A small image classifier, trained from scratch.
Training: muon at rate 0.0024, 19400 steps, batches of 256, held-out accuracy 100%.
Rows from block 14, named by matrix and row number. Each number is 128 + 32 x the weight over its row's rms, rounded and kept within 0 to 255. All counts start at 0. Numbers have three digits each. After the name is the row's rms in percent of the matrix's.
# conv: 3x3 conv (model.blocks.14.conv.weight, 256x256x3x3), inputs 238-251, a 3x3 kernel for each
conv.73 102:060110146034129197093128215128118128110108128126114123128128129128128145128128170085123159112114255126122141128128128127142131128139134130128128128128046128128000124127132124127131122128133156137076142097000134019000174129132128128130123128106136128128141128138131128134127128128124128128128128128115104128120127129127128149214123117190097001169126000128129128128128046128128000
conv.74 098:128129128126128128128128128128126125128128128128128128128128128128128130128128130192129128149050128131122126137142130128135143120126175128128128128128128128128128114128116129140128127127126128122127129129128135132130128128128128128127129158191090111128105127115108128128120120128123123128124113125127129125128128125128128124127126124137128128137128128126135137128129161128134135
conv.76 101:128125125128127127128128127128129128137134128128128128128128128128128128128128128128110051122122100128124109128128128125123128128128128124126127137128127128128128127103128126128130126116143188123122174123121123127128114101078129109113129255255112103211132129140128128128129131135128128130129129130138128129128128128128128128096128169118144167123128128106107128128108124129117120
conv.77 135:128128128128128128128150130127128128128126128128125138128128128128128128128128128130128125128127119092127092125126119127128128135153138128128128128128128128128129113128128128142129128130129127128128128128134128130130127124128146140129128130128111108118128128127133120127088129128124130128128128128125128124127127127129125127123132130096096128129128115108121131137127128170126122
conv.78 162:131130128130130128130127128128128128128128128128128128128128128128128128128128128134113129128123128128125149128126113128128128127128128128128128128128130128128129123132135089132128118128125127129130128128130128128128132149131128128128118126128123125126122114127117092129120128128106126132086127145127128126128128128132127127129128123119128126089118112158140129127128135106120130
conv.79 099:000056112075127237128241173128141154127134143127127127128128128128128128128128128069123128128138128195215130128128128128128128128128129128128131128128129128128128126112123127067118128121116126128129126128128108111126128128128128128128119125128128127113128128128129128128128127127159151144128145146127123122094121122128128160128122117127133130127131125122112122121070128051000038
conv.80 146:128128128127128128128128125128128128128128128128128128128128128128128128128128128128129124128178118128154091114128129120128128125127128128128128128128128128128128128125130128113128129127128128120120128102097128128128128128128128128126126128128128126128125125127114124128193167144162146130139136128129128127129127128129128131128128130128124128128114116148128111149128110148134127
conv.81 115:190125127131144130168200128131123127128121112126128128146129093114255130119199128118119155123128129042147133128128131128128128128128129128128128128128128128128117134129142123129179123128139125127161111126128128084089126129128087043084133129128131128130132128116127126114129128128123125128108127128127129129128128128128130147147127150108113102128076051128128128131128128128127129
conv.82 007:128128128128128128128128128128128128255128128255128128128128128128128128128128128128128128128128128128128128128128128128128128128128128128128128128128128128128128128128128128099128128128128128128128128128128128128128128128128128128128128128128128128128128128128128128128128128128128128128128128128128128128128128128128128128128128128128128128128128128128128128128128128128128128
conv.83 084:128095097128115068142127117128128128127128128128128128128128128128128128128128128032125163094118255108095236124116127128114087125118113125125127122121168128119126129120069131059069156128064128128128128128128128128128128129128128132129126132128128134129125128126123123121128128127128128128130131142114114104100128130128128128128148134128125096132131094042002171131129255114019127
conv.84 087:128133158128130128128128128128129192128128128128127128128128128128128128128129129112124130128116105132114118128128128138129128128128128124127140124126129128129129128131255128129143131129129129129130128128128126128128105127128113127118125128123128127107128128128128128128128128123133133125128128128128106124127128255128158255081106089129126074098070071135000000128055014144142159
conv.85 091:130063131129125154129128139057114130127128132131128130127128128128128128128128128105118115116132100112133072128128126128128128128128128132128128128128128128128128128126166113125130114128129151127086128058000093051045132128128129129128129168129126125127128128133129128158128128128128136128128128128127128127128128126135130128156128097137128127132128125130130130129128128145128129
conv.86 057:128128166129128128128087132106128128000076121000065059128128128128128128128129128128186248185255129135134126127127128120128119127127127138128128216154128126152128093137137122133126211124120125126126128123127123126128126124120119092128111009115128126129123126105128133129120128129108128128127128123128127078129127127125112113129130233137121155131118128128126021119098094130127113
conv.87 078:128127128128125128129128128128128128128128128128128128128128128128128128128128128128126135125128128128128100127122124002127127046128127128128128132132128132130128121127124128128128128114128128121115128129116128128129050074122132128128134128128133053109125029037110077124126127114127124128128128128128135127128192133123128128092002061095050125028071063101104088129144139112148149
conv.88 110:128128129128128128128128128128128128128128136128128128128128128128128128128128128094000000128057000128127000128137131128160135124130132128128128128128128128128128239128124128128125123128125128128128128128128150129130129103128129255193128255255136133192127130192126127130128128128128128128128128129126128167125152236128128130127075000127125000146139130133129176089071127121101127
conv.89 090:128128128127128123126128118128128128128125128128128128128128128128128128128129128126125118121127128126148128128127125126123127128126128128128128125128128128129128208128128115128129124129127090110130128128128128128135128128109128190125126142161125128130119128129128128129143128131131128128128125119166130128164128128128128128255128134135141133127148113147128153128128175126128174
conv.90 146:128128126169128128139128128128128128128128128128128128128128128128128128128128128153128128128128123140129140128128133128128137114085118128128128129129130132128128103131128128132134129126128128128128132130130132129133134133128128128128115128128128126128128125125129128113128125125255255165149128128128127128128128128125119127128128128113083077127099101121124128128127120122114098
conv.91 080:128125096128128106128128128128128128128128127132128128128128128128128128128128128127173065106127118089103108122126125083110111037116108128128128128128128128128126128126095118100064098132086130130130132131129128128128128128128128128128128129138128126143126123245128130128128128128128128127128129129107126128115125128126084102133122063173125022141131127070127101124186121081121123
conv.92 120:128128146123128141128128140127093106131121000128127088128128128115128128128128128102125132208130130222156143129128135118114130119087132128128128128128128128128128129128128128006121128076125128126124167128116154157128122123128115125128127128128128128134128128125128128128128128127126128126122128118131132129129128128124109128158137144129126129126127130127130124133163128130144146
conv.93 062:127127128128128128129128128125130122130130128133133128128128128128128128128128128129148110128139135128120109128093131128128181128128128128128127128128128128128128200089127130069115128130127128127125128125128128128128150128133131128128128128128255126129131110116127129127130124127128128128128128128142128088143108129129128128000128127118130130102128112125200135129170128123128129
conv.94 076:125128128127128131127128140132128109128128113128128129128128128128128128128128128116145128129173128120174128132127127133132128127124126128128128128128128128128128127123129128123127128128142130172136131129133129129131127130128129129128128130136162128124128077127135132127182192182188223162135134133128127040129126081128128128127128120127127128127101126115127112128134128130133134
conv.95 116:127128128128128128130132129128118128128123120128128122128128128128128128128128128135123126128127125118127139128127128128128128130129129128128128128128128128128128129097127131126127130132130127093128128128128128126128133129126154128138144128179171131128171129130163165135139131131127128119127128128255128147129128128128127116098127126128128115132131131141083129128075129167124127
conv.96 055:114129128104130128121128129128137135127128137128128132128128128128128117128128128137128128158255128128134127128128129161150129192164128128128128128128129128128129127129129128129129115126098137128130143134141145146150097030117128130129138139130126128183128142163115129137119126126121128128126128128105128134100128128094128127128126255118123177116124144147151131128127128127123111
conv.97 104:127129128147143129131134131127129128128129128125128128128128128128128128128128128126145121133146124129125083113128128128128128125128127128128126128128127128128128036154255057128126106131082128161135092128128105128128152180238130137199136124129132129166128126137127128128126125126127124127123120122141129130131128129135129128110102071109128121091069117079000000133128166119137249
conv.98 080:128038128128081129131131142128128128128128128128127128128126128128128128128128128032126128091099103103126128128128128129135128128128128128128131128128128128128128128109106125125126130128124128128132129129135129128129127128128054124133030128130127134254117133158123129127121128128120127128125128127122128121127134133124125128128121098129128131141166145123110072128126117189130134
conv.99 112:128128128128128128128128128128128128128128104129128127128128128128128128128128128127128128127129128127128128128127125122124126128128128129130128128129128128128127143147128128128129128128128110129122128187127114127095128121128146140128148255190128157127128139123126119128129128128128128128128128128123127146128127183128128128121219149148255255121239151144129138135071128128127128
conv.100 078:130134128128141130128140129127127125128127127128128128128128128128128128128128128128128131129130128129134126131127127128123127131128129128128128128128129127128128128133128130128126128128123128128128128129131128131128126127128126128129127128128128129098136131128139110075127216231128130129141129129119128032128128111127128080128126119131133115136128118135152163124125126126131212
conv.101 102:128127125128128127128128128130110117130128126131129124128128128128128128128128128118128128128128131128128129126128124233116105187128128128128122128128128128128127122129128105128128122123124129128128128128128129130142037091127119097097255163124128126125129127125129128127130134128136134129129129129113129108191255103255255129119127082037099096019126137127128128128121128131127169
conv.102 061:132128128128128128128128140128128102127128105125128128128128128128128128128128128128128129132140142128126127135128111132116095129128115128128128129139128128130128122128128126128127125128128140193129147255132127219146115000066158129133141130130125127078128123113128113121112083086126128128127129128137128124128110126100125124095001010081000002125128098129135139127227138069121122
conv.105 089:128033099128128135126128130126083131127120128128118128128128128128128128128128128127115126120090122087124125125128128128141131128174128128128128128128128128128128129128128128129125118128127106127127117125126128127121128132132065128132086128128127127140108121148126126126126128128126128128105128123128129130137140131175155146128127104134123037139146119086099217060126255122076128
conv.106 073:128107099128128128125129129128126128128128128128128128128128128128128128128128128128127112128130128089108127126116118130136131128128129128128127128128128128126123133078130138113127188120127122110114125120125128128129121127103128161177129191212201130128130129129119128128122128128128128128127128127180128128131107201133129144134134130126128124104129144155107054166123060174128054
conv.107 102:135142124128132128128128128129128128128125128129128128128128128128128128128128128128128157126129157119128128175128122219100128255128136128128128146129128146128128127133128119138119114127126129130129128128130141128128129128112145145124152125128127157000220255043099130126128128128128128126130128128126154126128129124135182123077073134111090133129114129128101130120128153099158200
conv.108 092:131128132136098114127107117128095071149129128216128091126128132128128128128128128255133126128096128106109126099128128124128127126125112128128128127128128128128128108128125046131040128131116124084129128128130131162128125122125127085054129130127128126136128128136128128135119126162128128128128128128125124129127127128126128128126128121127093121127129128158127128182150144130207243
conv.109 106:128139149130128128131128130128129131128136128128129128128128128128128128128128128144128122146129126163128112124128127125126144128129127128128128128129128128128128104128132087128126129127128128126128128129128134133130123128126125129119128128128128125127128133135123125126190154128137105117130079105148126128128128124128126127123131124119125128121124129125127151135131177149147166
conv.110 129:114107103128129129128128129112128125115123128128126129128128128128128128128129130101131129097127126128123134117119125109128127131137128128140128131128128126127128083095128091121129131128127129130128128128128128125125130128138128128125135128175131128105099120126111117080126124127126128140127128143145128128125128128114124126149128129082128126128120144079125128127128128122128130
conv.111 038:128128128128128128128128128128128128128128128128128128128128128128128128128128128128128128128128128128127128127128128129128128128128128128128128128128128128128128128128128128128128128134128128128128128128128128128128128128128128128128128128128128129128128128127126131128128128128128128128128128128100070128128128128128128128128128128128128128128127128128128128129128128128128128
conv.112 096:135164127128138129128128134130128128129128128131128128128128128128128128128128128127145133126142130143135131125124128128125128128126124128127132128127128128128128128128210155125130129124128129137139128128128128128128127128128127125121128128165131128128128128129152127128129112101131128128132129129134128128131128126131128128128161147130136134127132153110130135091130201129113131
conv.113 085:130130170129128132125128128128138131133136128128128128128128128128128128128128128118128134189131130125128137130129128129127128128128128128121126128126124128128125196125094129128161128109127124059024099060073049116127124129121133153130135231207126127137128134202128128128141129131129128128128125127134136136128132130128129128130092084124118121094100124143128128127173151125130128
conv.114 083:128128129128128128128128128130128128135128128133114110128128128128128128128128128099116116129122131128128128150183151127137139125128128124124125127127126126128128133072015128058018123048129121128128118128128125126128140231129176255134255217128128153136128127132139128128123125127127128128129129111121129187128129140147130126111077091124130135127147158129128135128127130129126176
conv.115 023:128128128105128128128207128128128128128128128128128128128128128128128128128128128128128128158128128128128128128128128128128128128128128128128128128128128128128128128128128128128128128128128128128128128128128128128128128128128128128128128128000128128128128128128128128128128128128128128128128128128128128128128128128128128128128128128128128128128128128128128128000128128128128128
conv.116 042:128128116127120106128127123128128128128128128128128128128128128128128128128128128128128128128129128129128127134126125128144122128127125128128128128129128128128128131112114127128129127128130127127128130131130131128128129176127118127127123129129128128188127122163135128135129128128128125124127127125128128129128128127130128100127128125128128111128128128129129100128125106146140128
conv.117 108:127129134128114134134126129128128114127128128128128127128128128128128128128128128248221190062019255116000242126125128128127128128124129128128128128128128128128128132121092129124127134117128127128128128128128122128127149128128128128128117128129148128115132123125127123127128128128128128128128121128072116128102111128127129128124111128127128123143135136115103128129117131131124051
conv.118 081:141129127129128120125120113128128128128128129128127129128128128128128128128128128128117112128110122127129107128139144120128124128128121128128128128128128128128129128128122128128124128165122128152132128144144157151143130132099170151135125126129119127140116127146110115127124138139127130134125127127113127088120120082128127125132135129101139135000040139154128128222135140129133135
conv.119 074:128045128135128129128128143126116127128119091128126128128128128128128128128128128120128078125127075110163128128128128128128129129128128128128128128128128128128128131133171128162184129128128131137143171157133137136155134128127133128128128110128124128132129191148128134128132128121149136127130129128150132136128128131128123132127127128149132131134126118128125134128063121085038092
conv.120 104:127127128128128128127128127128128128128128128128128128128128128128128128128128128000096129128128128129136134183146128128128128128128127137152128128128128128128126128180128128128128128116128151132111129125103128128128128128120133128118133128108130139134123110131128131146128130130128128130128130131132169129129126128139128167145126130148078129149158187040111127094128135125131143
conv.121 057:119128127119128128125128129128128129128128128080077128128128128128128128128128128123114091255128040131130160128129128127126128128126129128127128127128128125126128127003076124135136174172128128113128128133128130132125090128128134128164132128191126128129132129157129130243155130128130128128128128129189128128128129129116121129149124109122129181121137128128123128128127128130134183
conv.122 143:128128129129128128128123125136128128129128128128128128128128128128128128128128128130127134130126129128128131127126128128128110128118096128128128128128126128127127124175129128135139144140127100119128128128129130129130130128143129128129130128133128128124125128129128129128128128128128128127113128118126121129116119128128128128131128128131132128128128124128129105128128120127126130
conv.123 129:128129128128128128126128128129128128128128128172128128128128128128128128128128128128133119128128121128126124125128125128128126127128126128128128128128128128128128128124133181128128196130116128127128128128128124128128128128133128128135107128202128128133130128128122117128128128128128128128130128128114123127116122127127128128128132146129128134158129103128128144128128137128128128
conv.124 091:127125128126120128112119119128128128128128128131128128128128128128128128128128128128128132121082128094067128127127128091124129080111128128128128128128128128128128128120132127130135136128128128133132128138127132128128122118124137134138253191157128114113160127070135128128125127118128128128128128135128128128127243223130185128140085133128000073159119099128134128126128128114128127
conv.125 081:133128128134128128148128128128128127129128128128128129128128128128128128128128128127128127127128102129128024128128086022091128096127129130129128129128128128128128128127110128146131123126143128129090136128128129128128127114103126128114170208115117126128127146103128132128130130130128128128129128125128134131128129118129130127136130132147128124176126098161129128128126123128096124
conv.126 107:128128128128128128111128134126128128128128128128128128128128128128128128128128128126128122080104116122128129127124128128112117122125124128128114128128128128125128201118101128128128128127113125127128128128128132128127130128037128128016128128128133127128114127128128144161128128132128128130133135131146141132138122129137128128134120159132128128134131126255140128119127127111124128
conv.127 158:128128145128124142128128138128128128124128127128128128128128128128128128128128128132132122128128113128127116124110120126120122122123126128128128128128128128128128132123128131127128133134126126128125128128127128128125128128128128126128125124127128124128129125128128126126121122123127125117126107108132127128132128124133128128126127113128127124128120120111131131105128132116125126
conv.128 126:128128128128128153127124139128127128128125125128127127128128128128128128128128128128088083128130145095132200130128128139127126129128129128129128128129128128128128109150000126147053126129070180132132129129140126124128069095126126128128125128128084135125125128121128127112141128128129120128130131128115117128122128128128126088104128128105123128126126182162128128127128131127123128
conv.129 155:128128132128128131128128129128128126128127127127127126128128128128128128128128128126128128124122126131125123130128128127128129128128129128128128128128128127128125128131127128128127126126128134129129133131130130129130126128128127128127138130150122127128128127128119123128129158255000131189000000129128128118129128128128128128127128105128128126123128130125119118145133129187171131
conv.130 160:128128128125127118126121125128129128128128128128128128128128128128128128128128128127128134128128132128125135129124125131128128128126127128130129128128128128128128109126126130130124128128128128128128128128128128128128128128128132128128132128128128128128130128128128128128130000000180023000255129000128129128127128129125127128124128143124126128101120126126177179125127140128126130
conv.131 171:128128128128128128128128128128128128128128128128129128128128128128128128128128128127127115130138130128126127128128132128124129139127136128128128127123128128128128129123125127110121137126122128128129128128127128129127128128128127127128128127128127128128128132133128128128126128128126128142125128128139166128128128126144126116132130129136128124130125123127128124125126123128128127
conv.132 116:182134157128113149131133166128128128110128163128128128128128117128130128128128128128046128131127143126138212128127128128128128128128128128128128128128128128128120128128123115128125101128130128129129128128128129096127128128128128125128128124128128129128132126102136125127128129128128128128128128128117128127143128128126127138130127128126128074130134124128128129129128140131132134
conv.133 123:128118128128128126129128126128127128128127128128128128128128128128128128128128128128139137128129135124129193122129127128128128126128127128129121128128128128128128122128128152126128154124124128118128128093128201127064118128128052125128131127120145128139172128128158115127133128148128128126194129128123128131124128142129128128124152180114126184136128177129132138127127134127122132
conv.135 051:102081119128128117128085113128128128128128128128128128128128128128128128128128128128128128128128128130137128129127127128153124128128127128128128128129128128128128128116126128124128128127128128128128129128128129128128126163127124128128098128129128124178128123202128125135128128128128128127128128127128128127126128128128128019128128128128127128128129127119128128128127128133139129
conv.136 095:128128110128127110147108086143128131189120129126116127128128128128128129128128128135130081000086056155147123129128127133132128128128131128128128123128128128128128130169174128163180128130137127128128125133133127133126118128130128129127129147128129132130120130132128133128125128127128147128128156130135139130128128125128128137133089119131136126110132123127141143119210152068129096
conv.137 089:128128128128128128128128128128128128128128128128128128128128128128128128128128128084000060110000000124000000128125127128126127128128128127127128128128128128128128129131128128069114131083125119118128128128129122128117047003118128128126228255196127128128125127100128134128128128124127128123126128117136145128129131135133159137147122109149131122129094122130130128138139137135133128
conv.138 064:128064179128124203128107129105128128119128128125128107128128128128128128128128128124089164119124115128088119128134132129147172132128168128128128126128128128128128014131128129128119111118130128127130128126133128136169097128092095129134118137131083093128126121125142120129128128129128129129128130129128128128127128130128167128123120086136135125131197204052138141077129129014133127
conv.139 095:161130124157136097139136096104127128104115127128129128128130255128129255128128129130032128128126146078128128128128128128128128128128128128128128128128128128128128183104127169124115146127105085129128120129128127128127122113103116105111123128128129173132126255145128218128128128139127127131127127130130128130130127128130127125127137142119128124186137127129125128128128128128128128
conv.140 069:128128126128128102128128129128128128128128128128128128128128128128128128128128128121128126079127128112128126121128126119119117007071117128128128146128101128128127128132142126255255128138122128127122128128127128128127023123128124125128128128071133126054121123128125128132130128128128127128128124126196164131127128127136114095076000000071000129097087124076123087128128132128083084
conv.141 086:130128128128128128128128131128128128128157128128128128128128128128128128128128128255234110129126063085128125107131112128128128128128127143128128128128128128128128255255128127051000119042102000089143147130134151131130154125124212129105138132132124124127128129128128129129128123103127126128124128129135135135129236129130127129053109129125128138132168176000018129070128164128129128
conv.142 149:126137128126135128128131128128126128128128128128128128128128128128128128128128128131128128131128125129128125128128128129128133128107129128128128128128128128128128127128140140128158128128172129128128128128128128126128128128131125119129093075128128128133128129132128128126138177170128128128130138126128126129128124125130128127130131129128113122127126127128128135136128131142129124
conv.143 088:128128128123128128128128128128126132125128135128128129128128128128128128128128128128128121118127128033086118125126128122123127143127128128128130125128128128127128130128128128012107127077133128126128136137130128128132094128128133133128129129128130127128075119099129128127120128128128128128128128128128127128128098128125127129115111076044025033122092119132128131127128128125127119
conv.144 189:128128128128128127128128124127128128127128128128128128128128128128128128128128128128126128128123128119110108128125124129128124129127119128128128128128128128128128128128124133128128146132131125123128128128128128128128128128128128128128128128128126127128127128130127128128130128129129128128128127126119128126123128127102122127127127111114127127086127127128128128128128128127127128
conv.145 105:155179129130128128128127130128128128128128132128128128128128128128128128128128128129136111128146114128128098125124110130127125140128128128128128128128128128128128127133135127138131128125128128129128142130128128128128127126128122127119116128126126128127128128128130128129124128130126125129125125128126122127125126144128128128128130130128130132119126124132135132133132132102130127
conv.146 088:128130129128178132128196129125128128128128131128129128128128128128128128128128128129129128232152137186167128128128138100115128088117128128128128128128128125128119130124126137124129103126143130123126132128122157128128129128128129129128128129128128129128127128203125118122128127128128126128128128131132128125140159127135128128128146125129138084117127123128129047137141087059120098
conv.147 079:128128128128128128128128127128128129128128128128128128128128128128128128128128128022101130077126128130128129132130127255189116127130120128128128128128128128128128097121123119130121128124115059048049127127128128128128128089128130127130226228153134186255147255237130135105128128128127127128130130137129128125128114122132054120024079124046037101132107125174199228128125210154128127
conv.148 072:132128109130128128128128128130120122128128126133127107128128128128128128128128128128148093129137127111153162135128128130128099128130130126128128128128128128128128129163132123134129145128133126120107128128124129128092165124074134126128130044128146143128130129128129128128126128125125128123128128128139131129162135130154137128136101137128125138128138147129129120080083095065128127
conv.149 106:128127128123128128125128127189128136246128128188127117128128128128128128128128128119127094108128130084128165125128128128088111102123119129128126128128125132128128129127129126127128126126128128129129160145148138203195079135175057129135183150169054127130114125133102084128132128128136128093136126103124118118128075129161045042133166138129160125080127182147130127128126128055126127
conv.150 102:114128128128128125128128128128128128128128128128128128128128128128128128128128128130125093139125128101119104127128130128128129129129128128128128128128128128124126130210127135128078132064092255128116188125054126117068172189128255214128206128128158131082146133105126109121128108124128125123132128121128128127129136129128132128139226125135158126089111114000000129000128131129129136
conv.151 077:255137126235006010255047092152127126128127128125126128128128128128128128128128128127125130128121127128027096128128128129128128128128128128128128128129129128129128128171171128247137129152103129128127128128125128128128125128157127128185126128138129134127133130126129128128128127125128128128127128127128177128130146128128129128137128124146129126153128125000000114032108128128128142
conv.152 097:124124127128128128128128127131128128134129128136131128128128128128128128128128128134130133128139129126143139128128128109125126129127126128127122128128128128128128128128128117128129131130128119128128128128128126120125128128130121128128104128128129128129127121125132128123252162031201129129126128045128115131123111128102128128150129128129128128128128127119117127127128147128141161
conv.153 130:128137163128124178128127161128130128126128129128128128128128128128128128128128128133134134130128146128127135128130128129129128128129128128127128128128128128128128099124128050125149065128128131128128128131128128131128128128128086129128123119132130130129128129150126128131140137128129130128129128132144127129128128128126128131131142133133128126128127123137136135127128129128130129
conv.154 118:128128128138128126128128120210128126128128116128124119128128128128128128128128128174130158131140163090129122127126128119128128128128128129128126129128128128128128000012124000128132022126126128126127128118128131128127128128128127128127128128128129128131125119128126127128128128127129128127128127124128128128123127128128132132127127129128127135128132149192128121130118126127121129
conv.155 095:123128128128128128128128128128145185128128129126128128128132128149128128128128128121121132113110122128106124128128128128127123131127122128128128128128128128128128137131129128130143128128126104090085128130128165151157127126128125128126128128123134211198127128129126128128128128127128128128129129128128169128140229192128090126125119152120124127140128137186154130128128128129128128
conv.157 120:150128129151127128127139134128128128128119116128126112128128128128128128128128128204131128133128125145136128129129128124129129128128127128128128128128128124128128130134128128132109126128092134128130135130129175148173069127128067059128132128128119127182125120149126125130129126128130130128143136129128132178127129128128159128137139142140139133128128155137132129145129129143131133
conv.158 059:128128128093099128100128128126128128129128129148131129128128128128128128128128128129112128111094119101111077128128127128123127102078119128128128128128128128162131067129130024128130128106119122123126128132129130128128099056128129127128197255129120128130031124094128128013130124129127128129126127128116084128122128135118130134134099130137096095128061038125097128118116079128124132
conv.159 071:128124126128125127127127122079128128108128128128128128128128128128128128128128128200128169112116128127082101131128128130143129129129129128051097128128095128128128128127121136088144128127127122000000136128128148246191128124128129124128132129126134138129130123139164126129129152140128128128113128128126129133128130144128118117151102079153124120172156139133074033188129128229128128
conv.160 082:128133128128129127127123124128128128128128128128128128128128128128128128128128128138138129131128125128128128127128128128128127129128109123125128124125128128128128129126129129111122125124115128128122123128122128128128130138160130152132127129128128178153172210144145141125128127126131128132128128139149124128165174150128126138166224121255255204167196111164124128134038123129115131
conv.161 156:128128128128130129128128130128129128129130128129129129128128128128128128128128128129137127125128121127125121149130124132131129125128129128128128128128128128128128126128132128128128147134128125120100128128117127128129128128128128128128128128128128128132101113128103099124128128089129128125146128123137128126128128128128127128127110107126120124128131135128088124129112117128127128
conv.162 104:169128128161113128137128130128148128133207128128165128128128128128128128128128128128136128127129141099160175131131129128128128127128122128128128128128128128128128112127128128127097128128127128128159128156182132163204128128127128130105128130128126128133125128128127117130126123114126083095128106107125130136132129128129128096127158128128125120132128128128128128128123128128128129
conv.163 080:130128133128128128128126128099128128048128128111128128128128128128128128128128128123118122129124128134162129130133132129128129128128125121128128128128128128147128141127128129124161128127178127128128126128128128110129128128116137128128138128128119129129117128107110128125127128142128128129127128129127128169128128128122124124130168160128128133079029116124100000183130128120125124
conv.164 059:117126129117128123128128109128106112129129128128128128128128128128128128128128128075030134130101164097127255128128129129128129127128128128128129128128128125124105089140128096156129129129255146153133112128125129129128129129129138133129128128126185133129128128128119080129128128129118122116126123123129128128037128128122127093128134138115127113089092013142125128128105125131132203
conv.165 105:128129128128128128128125129128128128128128128128128128128128128128128128128128128139139061125128000128126000145128156171127129124115129128128128128128128128127135127131128145128126146128126126115117128011128128119152127128128091128093102108053129139128131128124128128127128129129129129129129128129114128129129129128129128128136130128133117123135119119121130127132128126128127124
conv.166 163:126128128125127128128129128128128129127128128128128128128128128128128128128128128128128131128125120127110126128161128128128128128126128128128128128128128128128128128128126127128128130127128128127128128126127126127136128129126128129117126132127127126127128128128128127128127128130127128141127128157128128123128128126128128126129127121128128131101128138111091128128130128128128130
conv.167 080:138128129129127130127128129128127127128128128128128128128128128128128129128128128124126103127128128130128125130128132128128128134132128128128128134128128128125125125128128126120128125114125126128122128128127121140128128128128133128133128126128128128128131162134133177130210149131129128136034035104128152134128128128128149128138129125139128119128126105116119128131126133216166129
conv.168 105:128128128128128128128159128128128128128128128128128128128128128128128128128128128128128128128128128128128128127127128052128128094115126128128128128128131128128129108128128138128128128128126051128128128132129128130120123099128160128173159207133255143134255128128166005169128128128128128128138128128124127128128158161142210130157207137164128120128128128188128112222180128162135128
conv.169 119:144130131141128136137127162128109127128128128128128128128128128128128128128128129128129130126127129112124132128127136128128136126126128128128130128128128128127128255119128135103129000121128128128134137141148136142153000130133112131134131137151127134128128128128109128128131128126132122107135128124128128129129128128114128123110128123127134150176153144100126160105125129126126107
conv.170 061:129129131116132128109138129128101128128088127129129128128128128128128126128128108140050110203127125154127128133167134128128132131128128128128128128128128135130139139128134126196136074131134122128114128125126137204204116000000114023077255128142128128148125127126128129119128128132127127127125127128125128128128130107122035085115126069125161149138194204131051136052000122035000085
conv.172 072:128128128128128128128128128128126128128128128128128128128128128128128128128128128137128118152156135130130139128122115128120118127115123128128131128123127123123127128129138127109128169130120145147136135128128130128128124124176127106126128107110127130129138145139118127128139157123128128127128128126115128128086128130128127128103129126128130137245168189130135130138129104133127128
conv.173 111:125128128126128128128128128126122128101117039128128128128128128128128128128128128173128178136112127128118128126128118178128128145128128128128128128128128128128128144127129133127128129128128128128128133128128135128124125128128126128128126128128130124126148255131129131128124128130122128128128128128128128128160162127158252127129127123142127127131124128131128124138135129130149129
conv.233 083:157128128111128131063123125233146128133128128127128128128128128128128128128128128128128128122128128116123076141127128128128126135128128128128128116126128128128125144059101124129129128255188128128128128128128085127128128128128128126128128125107159132128134128127128116108128128128128128128127127127162130128128129129127128128193172170137192255129127146007085130091103134255255218
conv.234 165:128128128128128128128128127128128128128128128128127127128128128128128128128128128128128133131119125138122117130131128128134127128128126128128132129128129128128128126128128127140128135161128128127128128128128104110123127122128117107127128129128128129136129131129134129128124141216128128151125128128125128131125127127128128128129119118129129128120135137150128135128123128153124128
conv.236 053:128131128128128143128144154141134128138158150129128128128128128128128128128128128127109117128133128134149164101121128088119128131126116128129128128126128128134128128161128128255161136128128138126079136133113136135129128127127127127127127128160128000051000000005129000000133130129128130130128111130059155128128140127128168128129125128109109128037080111139115063138133141129125130
conv.237 096:130126124128128127128128128147128128128128128128128114128128128128128128128128128137128126161152156146137171128128129129128128128128128128129128090128128104128128140116000188135127187155108000130153000128130023127164101128129122128133122131133127128129140128110128126120127128128128128127128129136129128127137143128152137128121189179125148135123121120006128174000078128000118128
conv.238 088:148125128128105126128122128125129131128129131128129134128128128128128128128128128135128128128126123128127123128128127129133137124123123120128128128133128128130128128128115126127125126103129134130111128128100123126127064087122075109117124125127128131148127128152129132125125126128130124072146131133132128124129152182128148150128129129127122125129128128172206140136171123175192173
conv.239 094:150122128128119131128100140128128128128128128129134128128128128128128128128128128128099132124079135125050126125124129119136152128176138128128128128128154128128128197128123126128126200128128126062101121119128129128128128116126128111128074127193129074117129097208123072182136130128134130128140128128128127128123128128127127129131127126186131114198131138179145137142128116136128000
conv.240 101:128128128128128107127127127127128128097128128128128127128128128128128128128128128129127119124128128124137146128136128127128128164127127128128128126128128097117128128111127129128129128120121128129128128129128128157229127128128128098093128128118127114087128127120140157127127126125128128127128128128112124126126124116120128128129141137099129128113132142153139109137163130098173200
conv.241 017:128128128128128128128128128128128128128128128128128128128128128128128128128128128128128128128128128128128128128128128128128128128128128128128128128128128128128128128128128128128128128128128128128128128128128128128128128128128128128128128128128128128128128128128128128128128128128128128128128128128128128168128128128128128128128128128128128128128128128128128128128128125128128128
conv.242 087:074130128070113106130130125128128129128129129128129129128129148127128130128128128155122117153128110135039031134128128152142128128128128132128128129128128128128128133132150128135131124132132070087128130128128127119107129115127129129127108128128128128185128130139136128128128128128128128128129128128094128128125143128129129128122079125127113119128121129167137128128128129128128129
conv.243 063:128124128128125136126128128131126128170128128160135133128128128128128128128128128124139130100134129113128128129130131120127135122128128137130128128156131128128128088128066046130126093132128128128134128159208142167185128128116128128126111128128128128147126124128127126127127137143127139138118138138110127088128128128131128128128134132134075125141133114000000000000000000000000000
conv.244 115:129133128094128128083128130128127127128125126128128128128128138128128137128128128126128126124127113125124125128128130129128128129128128128128129128128129128129129117113113128125107128128122128129132128129132130129130103130173125128131128128131126121125128116121128127127128128125129128128132119127127128128130132128128132128137128096141123102148124128120117132142123130121127164
conv.245 147:128128128127133126128128123128128128128127115128128128128128128128128128128128128131133123128128124078114107124128128128128128131143144128128128127128128127128128128128128132134124124126128115130141089128130090120128118128129127123128131124128120122132128127130128128128127155164109131128099131130128129128128128128144128128132131128129128128119128125126127124119128107136146096